A small CTC image transcriber, trained from scratch: trained on numbers of one to four digits printed on busy colour backdrops.
Rows from block 5 of a small CTC image transcriber, named by matrix and row number. Rows with one number belong to one neuron. Each number is 50 + 12 x the weight over its row's rms, rounded and kept within 0 to 99. All counts start at 0. After the name is the row's rms in percent of the matrix's.
After each neuron's rows are labels from the 100 images, of 14976, where the neuron reaches its highest value: "lies over" is the class under the peak; "responds to" is what is common among them. Only what is clearly more common there than usual is listed. The data: numbers of one to four digits printed on busy colour backdrops. In brackets: how many of the 100.
# fc1: MLP up (model.blocks.5.mlp.fc1.weight, 1024x256), inputs 208-255
# fc2: MLP down (model.blocks.5.mlp.fc2.weight, 256x1024, transposed), outputs 208-255

fc1.245 085:40 43 49 58 46 41 50 51 47 42 69 48 57 68 52 51 63 41 53 74 63 65 63 55 43 53 50 57 53 72 50 53 52 45 59 51 40 40 66 44 39 44 60 62 29 33 46 29
fc2.245 085:53 44 42 35 41 67 55 39 26 42 57 63 53 30 53 52 41 51 44 41 30 55 51 64 30 61 32 44 55 38 59 56 39 62 40 43 36 38 49 36 47 38 40 61 62 42 35 73
lies over: digit 2 (29)
responds to: italic (75); the digit 2 (68); first digit: 2 (59); first digit: 4 (33)

fc1.469 083:34 54 33 51 61 60 49 27 51 61 59 52 54 55 48 49 46 54 65 65 64 61 51 70 55 37 63 48 52 81 52 60 49 49 51 64 55 41 37 62 53 64 40 58 61 65 47 51
fc2.469 083:35 45 67 56 31 61 59 74 46 42 52 45 27 42 50 32 20 61 28 63 25 30 43 61 50 53 51 48 39 49 58 52 37 44 37 35 54 60 53 53 44 55 52 47 42 59 55 43
lies over: digit 8 (26)
responds to: the digit 8 (88); first digit: 8 (52); last digit: 8 (28)

fc1.580 083:47 42 58 44 55 53 67 45 48 71 61 56 49 56 38 40 59 26 62 47 27 36 75 54 55 54 49 42 48 33 54 54 70 61 54 50 55 38 57 39 49 75 26 47 34 53 48 55
fc2.580 084:44 68 37 61 57 41 44 50 40 39 61 46 55 34 31 36 54 70 43 44 56 53 50 62 74 66 45 41 54 47 32 48 56 60 50 43 60 55 60 57 45 42 54 45 69 32 32 43
lies over: digit 9 (38)
responds to: the digit 9 (89); first digit: 9 (75); last digit: 9 (74); length: one (65)

fc1.359 109:37 43 49 41 65 21 69 33 64 32 62 41 49 40 25 41 61 60 58 52 62 42 57 49 53 64 51 64 46 63 55 57 47 36 48 50 54 48 51 39 53 42 30 45 81 41 61 50
fc2.359 114:58 71 40 67 68 50 35 49 46 56 43 59 38 69 30 44 65 41 45 79 59 47 43 48 66 43 26 31 47 65 46 57 35 54 52 44 65 42 57 55 68 43 60 55 39 49 42 71
lies over: digit 9 (29)
responds to: length: one (75); the digit 9 (72); first digit: 9 (66); last digit: 9 (59)

fc1.510 120:38 49 50 41 60 52 59 62 64 66 58 53 60 56 32 58 45 33 46 47 51 58 51 43 48 45 42 27 62 41 57 53 51 56 36 40 45 51 37 52 31 43 42 48 39 60 56 47
fc2.510 120:45 57 44 73 45 73 43 68 34 55 59 19 53 28 35 55 64 60 61 60 43 51 47 70 53 40 47 58 49 55 46 60 52 45 44 58 49 45 40 44 61 53 43 58 42 28 34 66
lies over: digit 9 (33)
responds to: the digit 9 (86); last digit: 9 (67); first digit: 9 (66); length: one (51)

fc1.96 080:50 57 52 45 37 46 64 63 32 48 32 52 54 25 34 69 51 31 47 54 33 42 46 41 59 51 43 50 45 52 44 60 64 47 58 59 51 70 53 44 54 63 50 63 28 59 39 68
fc2.96 075:60 40 69 75 29 42 65 38 46 45 45 48 46 44 53 69 51 42 44 50 44 47 35 42 55 39 77 55 42 66 40 46 44 24 64 54 60 49 46 43 72 58 32 50 48 46 50 48
lies over: digit 8 (54)
responds to: the digit 8 (87); last digit: 8 (75); first digit: 8 (63); length: one (63)

fc1.543 082:58 67 65 61 60 36 70 28 15 53 35 48 50 50 61 42 43 57 67 40 26 49 24 45 63 45 52 46 47 52 57 60 51 41 48 57 48 51 36 60 59 56 38 40 63 72 41 49
fc2.543 084:60 60 33 49 32 57 52 47 43 45 45 47 37 46 50 54 31 53 40 55 56 54 33 57 35 61 39 39 33 44 32 36 58 65 32 65 60 35 45 53 49 60 50 50 51 51 58 52
lies over: digit 3 (30)
responds to: the digit 3 (97); first digit: 3 (85); last digit: 3 (67); length: one (54)

fc1.0 088:53 64 48 76 54 55 48 63 43 62 45 50 53 44 52 32 56 27 76 44 32 38 49 44 56 62 31 31 57 49 68 50 77 59 61 54 49 54 53 54 38 28 53 19 57 72 56 48
fc2.0 085:28 59 39 55 44 48 61 65 54 56 55 26 54 25 42 65 44 68 45 40 84 49 51 62 49 45 54 55 54 53 49 57 28 43 59 41 43 54 51 59 55 32 73 50 29 55 42 62
lies over: digit 9 (27)
responds to: the digit 9 (80); last digit: 9 (54); first digit: 9 (44)

fc1.438 104:55 50 31 50 36 50 51 50 52 34 30 42 48 40 60 37 54 44 56 47 46 35 67 62 72 65 56 61 41 43 55 46 62 54 64 34 48 61 41 52 38 71 42 32 40 37 79 59
fc2.438 097:49 25 46 37 52 45 53 43 74 33 42 61 58 55 35 37 38 38 51 39 35 61 61 52 83 41 44 54 42 49 49 50 34 56 30 70 47 50 46 36 71 57 50 39 45 68 53 49
lies over: digit 5 (47)
responds to: the digit 5 (78); first digit: 5 (75); length: one (62); last digit: 5 (49)

fc1.213 097:39 69 48 45 48 57 62 33 60 43 59 39 49 47 59 56 61 59 41 70 51 76 38 30 58 54 59 56 59 51 55 51 38 20 50 48 56 35 52 45 51 51 52 59 33 84 61 39
fc2.213 093:38 63 50 38 64 48 63 52 33 63 48 39 33 46 63 47 62 44 33 44 54 39 47 71 46 57 33 46 64 59 49 36 58 64 45 26 59 50 46 60 64 26 65 71 48 45 63 56
lies over: digit 6 (25)
responds to: the digit 6 (87); last digit: 6 (63); length: two (61); first digit: 6 (53)

fc1.126 116:38 40 60 39 39 66 44 54 55 56 53 59 53 47 38 46 46 38 21 42 48 53 43 68 49 35 66 33 59 40 45 55 47 56 42 47 66 44 63 38 21 58 60 50 67 48 43 54
fc2.126 111:37 52 52 39 33 50 39 40 41 56 32 26 51 74 59 41 60 49 32 42 61 31 80 77 29 54 58 50 35 41 49 61 47 54 36 69 70 51 67 49 72 43 52 38 40 41 47 37
lies over: digit 4 (34)
responds to: the digit 4 (91); length: four (57); last digit: 4 (34); first digit: 4 (30)

fc1.175 115:60 54 48 62 59 48 35 34 46 52 62 37 57 44 53 40 70 30 63 56 57 59 58 54 49 38 22 35 42 39 53 57 53 77 55 48 55 49 52 69 36 46 43 42 49 53 54 65
fc2.175 120:36 52 66 57 38 58 59 56 51 53 60 37 66 65 29 57 63 60 65 63 40 56 50 60 32 41 72 39 54 55 58 36 40 25 49 49 53 62 48 30 39 64 82 68 37 47 53 41
lies over: digit 3 (44)
responds to: the digit 3 (79); last digit: 3 (69); first digit: 3 (65); length: one (60)

fc1.189 081:53 28 31 60 70 56 38 43 38 39 56 94 40 53 53 58 58 54 69 32 67 66 46 47 76 49 61 68 43 63 39 71 46 49 55 49 38 51 43 47 62 47 38 52 69 41 63 43
fc2.189 076:51 63 60 40 59 66 50 48 53 46 66 53 63 59 48 41 48 55 60 74 37 28 52 42 59 76 55 47 40 48 43 57 61 51 56 45 45 24 44 53 37 35 52 63 48 61 22 47
lies over: digit 7 (27)
responds to: the digit 7 (76); italic (72); first digit: 7 (69); length: one (53)

fc1.554 094:33 75 57 60 62 47 50 38 43 52 68 68 64 36 59 35 42 32 70 60 34 60 40 29 56 45 71 46 66 63 44 55 55 51 44 61 62 21 66 61 34 64 52 47 61 42 66 63
fc2.554 093:50 45 53 38 45 60 38 62 67 47 42 49 65 39 60 47 51 49 52 61 48 52 37 38 55 46 35 56 50 34 35 47 54 52 50 44 48 42 60 45 75 43 37 71 65 56 43 29
lies over: digit 6 (41)
responds to: length: one (81); the digit 6 (58); last digit: 6 (52); first digit: 6 (49)

fc1.179 084:40 53 21 72 59 48 47 68 44 36 58 38 58 53 50 48 46 55 54 49 31 67 45 52 42 36 57 61 59 38 39 37 41 57 59 61 60 47 26 82 54 52 43 34 49 37 50 60
fc2.179 078:39 46 29 64 42 37 44 62 54 29 37 54 66 54 65 56 46 46 39 57 46 45 54 37 59 70 28 58 28 64 34 45 52 68 56 51 41 55 21 50 41 40 52 49 32 67 57 65
lies over: digit 9 (32)
responds to: the digit 9 (98); first digit: 9 (76); length: two (58); last digit: 9 (49)

fc1.269 088:32 44 39 68 84 41 59 47 47 50 42 70 48 60 48 45 53 56 65 65 74 63 66 57 62 71 47 51 54 40 56 56 42 36 43 62 55 52 67 45 51 41 52 60 64 28 83 41
fc2.269 094:50 60 48 40 75 68 54 64 41 52 59 47 48 64 37 48 46 44 52 42 56 50 37 59 77 54 56 49 29 44 32 57 44 44 51 46 37 66 55 34 60 37 40 44 53 68 38 39
lies over: digit 7 (31)
responds to: the digit 7 (82); first digit: 7 (66); length: two (56); last digit: 7 (45)

fc1.146 128:35 41 28 57 56 48 57 35 41 71 53 64 48 31 37 47 40 43 47 51 50 40 50 54 68 60 72 52 49 58 55 58 49 28 52 58 62 47 63 40 54 56 34 67 29 41 50 39
fc2.146 115:37 41 50 56 62 36 74 43 67 57 41 49 63 32 60 23 58 46 52 44 36 27 29 81 70 55 43 48 45 68 37 57 64 52 43 47 50 51 55 34 37 48 68 16 41 71 56 57
lies over: digit 8 (31)
responds to: the digit 8 (85); length: four (65); last digit: 8 (36); first digit: 8 (33)

fc1.319 087:62 74 32 41 74 62 47 49 61 54 57 53 40 40 51 50 49 33 44 45 59 54 50 58 48 52 30 51 54 19 44 59 54 59 39 47 65 49 70 49 41 52 52 49 58 53 35 60
fc2.319 092:43 63 54 57 30 34 27 55 32 39 41 50 55 25 44 55 44 59 40 62 48 49 39 53 55 58 43 44 64 45 56 61 34 47 51 60 51 60 48 39 40 40 44 30 51 63 42 61
lies over: digit 4 (41)
responds to: the digit 4 (69); last digit: 4 (58); length: one (54); first digit: 4 (45)

fc1.719 117:53 53 54 43 33 34 51 46 65 87 44 58 35 50 45 48 66 60 37 45 49 34 39 67 53 22 45 58 64 49 59 55 53 45 52 60 51 53 23 30 63 52 66 37 58 51 45 52
fc2.719 122:55 48 49 35 28 49 60 71 37 53 48 57 30 69 47 31 38 57 64 47 52 61 61 41 66 64 70 33 35 52 74 67 55 63 50 43 41 47 58 61 38 52 30 34 51 52 62 64
lies over: digit 4 (27)
responds to: the digit 4 (99); first digit: 4 (49); last digit: 4 (27)

fc1.54 062:46 43 53 57 48 37 41 53 28 45 31 53 59 60 53 60 44 57 31 52 40 20 26 45 64 56 61 58 51 46 65 35 50 46 56 42 62 51 55 52 56 43 55 53 53 36 48 36
fc2.54 059:39 53 52 54 54 58 55 71 56 60 64 63 38 54 53 62 46 36 32 43 55 79 56 50 36 58 47 42 35 55 32 65 52 63 40 59 55 59 64 61 18 63 42 33 49 47 33 49
lies over: digit 4 (32)
responds to: the digit 4 (66); serif (56); first digit: 4 (51); last digit: 4 (35)

fc1.497 072:76 49 54 56 47 40 69 42 58 60 58 41 55 68 52 40 59 40 60 33 31 37 62 50 44 53 47 62 45 46 63 27 68 26 43 54 39 45 46 25 45 62 30 39 52 37 67 54
fc2.497 070:60 35 64 34 35 50 51 46 53 29 50 34 44 47 44 54 59 23 50 44 38 46 61 64 61 36 58 35 29 31 50 54 66 79 28 63 63 39 56 47 73 58 71 54 50 53 42 41
lies over: digit 5 (47)
responds to: the digit 5 (91); last digit: 5 (67); first digit: 5 (66); length: one (50)

fc1.489 124:51 59 30 52 43 51 48 44 39 48 54 37 59 37 25 59 37 49 63 57 67 34 45 51 48 67 32 69 56 56 54 42 59 84 64 45 59 44 48 33 45 50 52 42 35 54 36 43
fc2.489 135:45 50 56 64 49 54 32 51 50 55 57 58 57 38 44 68 47 53 48 44 47 53 53 51 86 52 42 62 42 42 38 64 55 52 28 42 63 29 40 48 40 56 62 44 37 63 47 65
lies over: digit 3 (32)
responds to: length: one (88); the digit 3 (47); last digit: 3 (45); first digit: 3 (44)

fc1.293 097:78 68 48 70 55 38 47 75 50 51 74 59 48 49 66 42 37 37 59 48 24 76 44 40 39 54 36 21 48 58 58 71 61 58 59 50 74 40 49 51 46 32 44 54 33 52 32 45
fc2.293 095:27 39 41 70 32 52 39 49 46 34 50 65 52 53 47 52 54 46 37 38 51 17 52 66 39 69 47 32 51 62 57 56 38 56 37 56 42 49 46 47 37 43 49 42 31 59 53 28
lies over: digit 9 (25)
responds to: the digit 9 (84); first digit: 9 (59); last digit: 9 (47)

fc1.211 089:69 62 64 57 55 45 48 30 41 52 38 59 55 41 62 56 54 44 39 40 35 40 58 74 41 44 44 55 40 59 51 53 43 28 46 63 56 49 52 84 52 52 55 47 51 43 45 36
fc2.211 085:60 59 42 40 59 46 34 46 52 42 40 56 73 38 58 56 66 29 53 56 44 59 64 48 30 42 50 47 41 49 45 45 58 60 45 82 61 61 64 57 34 53 53 54 54 56 77 64
lies over: digit 6 (29)
responds to: the digit 6 (85); first digit: 6 (76); last digit: 6 (67); length: one (66)

fc1.375 116:59 51 54 39 32 57 54 48 53 44 57 42 75 51 25 60 49 50 59 51 37 44 52 71 41 57 26 52 44 55 41 59 46 52 65 29 61 53 54 47 57 69 30 35 49 45 60 66
fc2.375 126:48 65 46 44 38 63 58 45 36 56 55 61 58 19 50 64 59 66 55 54 79 38 52 44 63 47 66 65 47 61 47 60 56 49 18 42 56 63 70 61 61 51 40 66 41 73 54 39
lies over: digit 3 (27); digit 8 (25)
responds to: length: one (66); the digit 3 (59); last digit: 3 (51); first digit: 3 (46)

fc1.762 120:59 33 20 42 42 60 61 76 28 28 35 42 73 40 42 63 47 54 70 47 46 49 44 39 46 50 56 53 50 36 42 41 68 56 32 39 58 44 42 63 43 48 44 22 39 51 48 45
fc2.762 111:42 35 44 74 61 23 55 66 45 45 40 67 45 43 58 64 41 50 55 55 54 76 61 44 56 57 49 48 33 55 50 61 30 49 68 31 43 49 38 55 47 38 56 44 44 59 62 75
lies over: digit 4 (31)
responds to: length: two (55); the digit 4 (49); first digit: 4 (34); last digit: 4 (30)